python train.py --arch="unet" --model="segmentation model" --crop_scale_min=1 --widths=[48, 96, 144] --blocks_per_level=3 --label_smoothing=0.05 --init="small_normal" --beta1=0.95 --eps=1e-08 --lr_schedule="wsd" --decay_fraction=0.2
Rows from block 6, named by matrix and row number. Each number is 200 + 30 x the weight over its row's rms, rounded and kept within 0 to 999. All counts start at 0. After the name is the row's rms in percent of the matrix's.
# conv: 3x3 conv (model.mid.0.conv.weight, 144x144x3x3), inputs 55-59, a 3x3 kernel for each
conv.72,101,189,187,164,227,203,148,205,215,151,146,225,286,158,201,231,185,199,215,206,177,233,182,209,260,174,223,198,156,235,185,156,238,227,145,195,165,100,151,172,152,228,212,166,225,177
conv.73,098,196,184,218,192,142,225,201,256,252,186,227,189,188,201,162,201,249,226,184,177,271,220,229,261,152,131,168,221,200,218,262,209,170,192,158,189,217,238,187,229,211,209,217,210,184
conv.74,100,225,211,223,249,163,197,213,180,180,182,213,238,204,195,154,228,235,173,159,174,207,152,156,199,164,181,168,154,172,206,175,201,190,173,179,152,204,231,257,209,195,209,145,141,156
conv.75,102,252,226,174,233,224,208,190,183,202,161,173,186,250,226,217,186,208,238,177,160,178,219,173,151,192,212,194,205,140,164,189,158,184,178,198,207,227,242,201,198,177,147,191,178,201
conv.76,100,191,197,163,180,170,146,215,214,209,208,204,188,247,194,151,244,206,173,174,150,236,214,199,223,205,199,197,190,191,204,291,259,137,222,155,157,181,182,225,197,119,175,256,197,187
conv.77,100,151,193,205,187,186,221,165,172,207,197,216,220,205,196,208,227,164,173,244,210,226,181,172,202,221,189,182,232,215,203,223,180,197,238,161,236,206,219,195,194,225,166,196,124,95
conv.78,099,183,188,195,166,212,169,178,238,172,198,183,194,145,184,225,168,214,219,269,243,209,199,164,188,197,165,231,182,172,173,164,162,237,192,227,238,229,223,245,182,179,207,171,190,227
conv.79,099,183,214,213,164,193,207,200,207,240,228,219,226,174,188,176,198,156,187,209,193,194,198,169,203,183,164,184,204,207,222,171,233,194,146,180,198,216,196,207,138,146,204,166,179,246
conv.80,099,197,187,205,183,176,200,188,195,157,229,231,162,204,225,175,141,126,171,227,235,182,222,209,194,220,173,178,186,178,143,178,160,155,190,171,219,235,189,204,227,186,180,182,155,179
conv.81,100,227,191,202,247,226,196,193,202,183,199,199,235,192,241,235,224,233,190,167,162,168,166,192,186,204,251,227,167,162,169,151,225,212,193,212,190,156,159,184,168,222,186,259,283,191
conv.82,102,190,221,208,197,182,235,183,182,236,176,197,224,243,231,220,219,236,200,193,189,170,187,246,213,188,253,209,169,206,162,184,244,159,207,196,166,266,189,115,269,204,168,255,253,242
conv.83,098,178,184,212,213,210,255,222,211,261,240,174,169,257,229,196,181,210,230,199,193,220,175,206,201,165,164,186,219,183,176,184,169,156,165,173,212,204,191,169,204,210,207,214,215,229
conv.84,100,188,179,191,170,142,193,174,168,203,178,188,225,200,203,224,177,153,167,156,180,211,182,225,171,201,217,187,178,202,225,219,220,175,176,168,193,185,214,225,178,176,177,167,210,212
conv.85,101,192,214,205,163,179,193,175,216,204,163,167,222,183,165,149,215,188,182,171,154,185,199,213,210,225,186,191,122,225,231,162,211,194,235,194,190,213,176,167,172,202,225,214,231,225
conv.86,099,197,193,224,196,172,198,216,199,198,211,180,188,238,221,182,221,237,210,158,168,147,193,231,156,187,204,173,183,225,176,199,184,128,178,188,169,182,194,172,214,170,165,211,198,197
conv.87,101,186,218,196,183,210,192,199,151,122,208,234,217,152,199,243,134,195,212,229,205,199,152,188,201,205,215,218,236,211,211,250,155,191,203,198,222,175,171,181,221,220,219,185,185,149
conv.88,099,131,175,173,160,196,196,124,182,203,232,207,181,206,195,161,244,220,214,233,221,244,229,207,225,244,198,187,234,198,197,228,188,190,217,192,211,208,228,213,220,223,212,189,207,205
conv.89,103,182,175,160,202,243,226,218,215,217,202,210,206,182,193,231,232,185,216,238,219,237,188,200,253,157,148,177,249,209,195,206,129,134,193,176,187,232,157,139,206,180,218,141,158,193
conv.90,099,197,236,230,163,200,205,194,188,184,211,244,265,182,212,220,237,225,192,191,204,148,207,183,151,224,221,191,181,168,196,241,230,202,263,261,190,261,242,193,211,192,165,224,210,100
conv.91,104,213,216,154,209,238,236,185,204,228,244,258,161,271,269,195,204,221,209,222,222,262,231,184,229,237,168,165,196,156,139,209,160,146,254,221,199,234,211,207,231,188,208,229,186,197
conv.92,101,223,226,182,196,217,191,193,236,151,278,242,209,201,171,237,191,243,247,121,193,214,207,185,210,212,174,261,158,173,201,177,143,253,241,245,248,168,133,192,195,189,262,215,271,227
conv.93,102,228,236,215,212,146,202,211,186,163,190,217,202,224,177,179,220,170,229,173,207,186,182,230,241,252,236,227,217,206,121,211,188,165,170,193,212,159,185,124,215,221,227,231,206,236
conv.94,097,191,181,186,209,189,187,222,229,213,165,233,258,157,202,225,122,161,193,215,173,169,203,179,179,204,201,202,183,208,230,181,197,222,169,168,206,252,215,229,209,176,227,216,193,230
conv.95,104,231,200,205,212,186,197,183,172,228,204,189,193,178,165,134,164,183,174,184,189,187,171,217,199,188,226,205,175,215,223,150,220,181,166,156,172,232,231,198,177,214,181,184,190,210
conv.96,101,208,183,166,174,188,173,214,175,217,229,187,206,212,247,234,266,253,206,168,182,198,186,172,197,211,215,180,212,184,202,229,265,182,225,227,147,250,202,209,227,202,228,252,225,203
conv.97,099,212,236,225,190,165,212,204,199,208,200,175,186,234,205,161,159,201,179,150,133,147,209,214,141,187,224,221,176,175,157,196,210,167,188,171,97,156,144,228,187,156,167,167,198,173
conv.98,100,203,218,238,202,154,206,211,198,199,214,185,270,224,168,214,179,181,150,175,135,162,181,190,191,227,224,238,132,141,198,170,204,318,161,181,205,213,232,251,185,127,142,188,179,219
conv.99,102,199,213,214,222,176,169,214,238,220,189,229,195,170,201,204,216,252,233,240,223,232,153,211,240,195,186,209,235,240,170,195,212,203,209,214,219,269,252,175,211,227,184,212,213,178
conv.100,102,226,245,226,237,243,218,190,205,176,163,239,233,190,258,205,184,196,209,195,155,153,235,196,128,199,190,206,185,108,81,257,223,114,228,198,172,191,193,191,220,206,116,188,187,146
conv.101,098,177,185,228,98,174,258,167,213,238,242,195,209,210,161,225,182,176,226,162,197,163,225,195,153,226,191,174,198,212,183,263,226,184,207,134,141,158,186,180,152,93,142,180,169,220
conv.102,104,200,208,176,212,180,172,214,216,193,195,196,200,196,187,183,205,197,198,195,206,178,157,163,191,242,198,169,152,179,198,163,174,206,143,160,200,249,247,241,163,184,248,229,229,250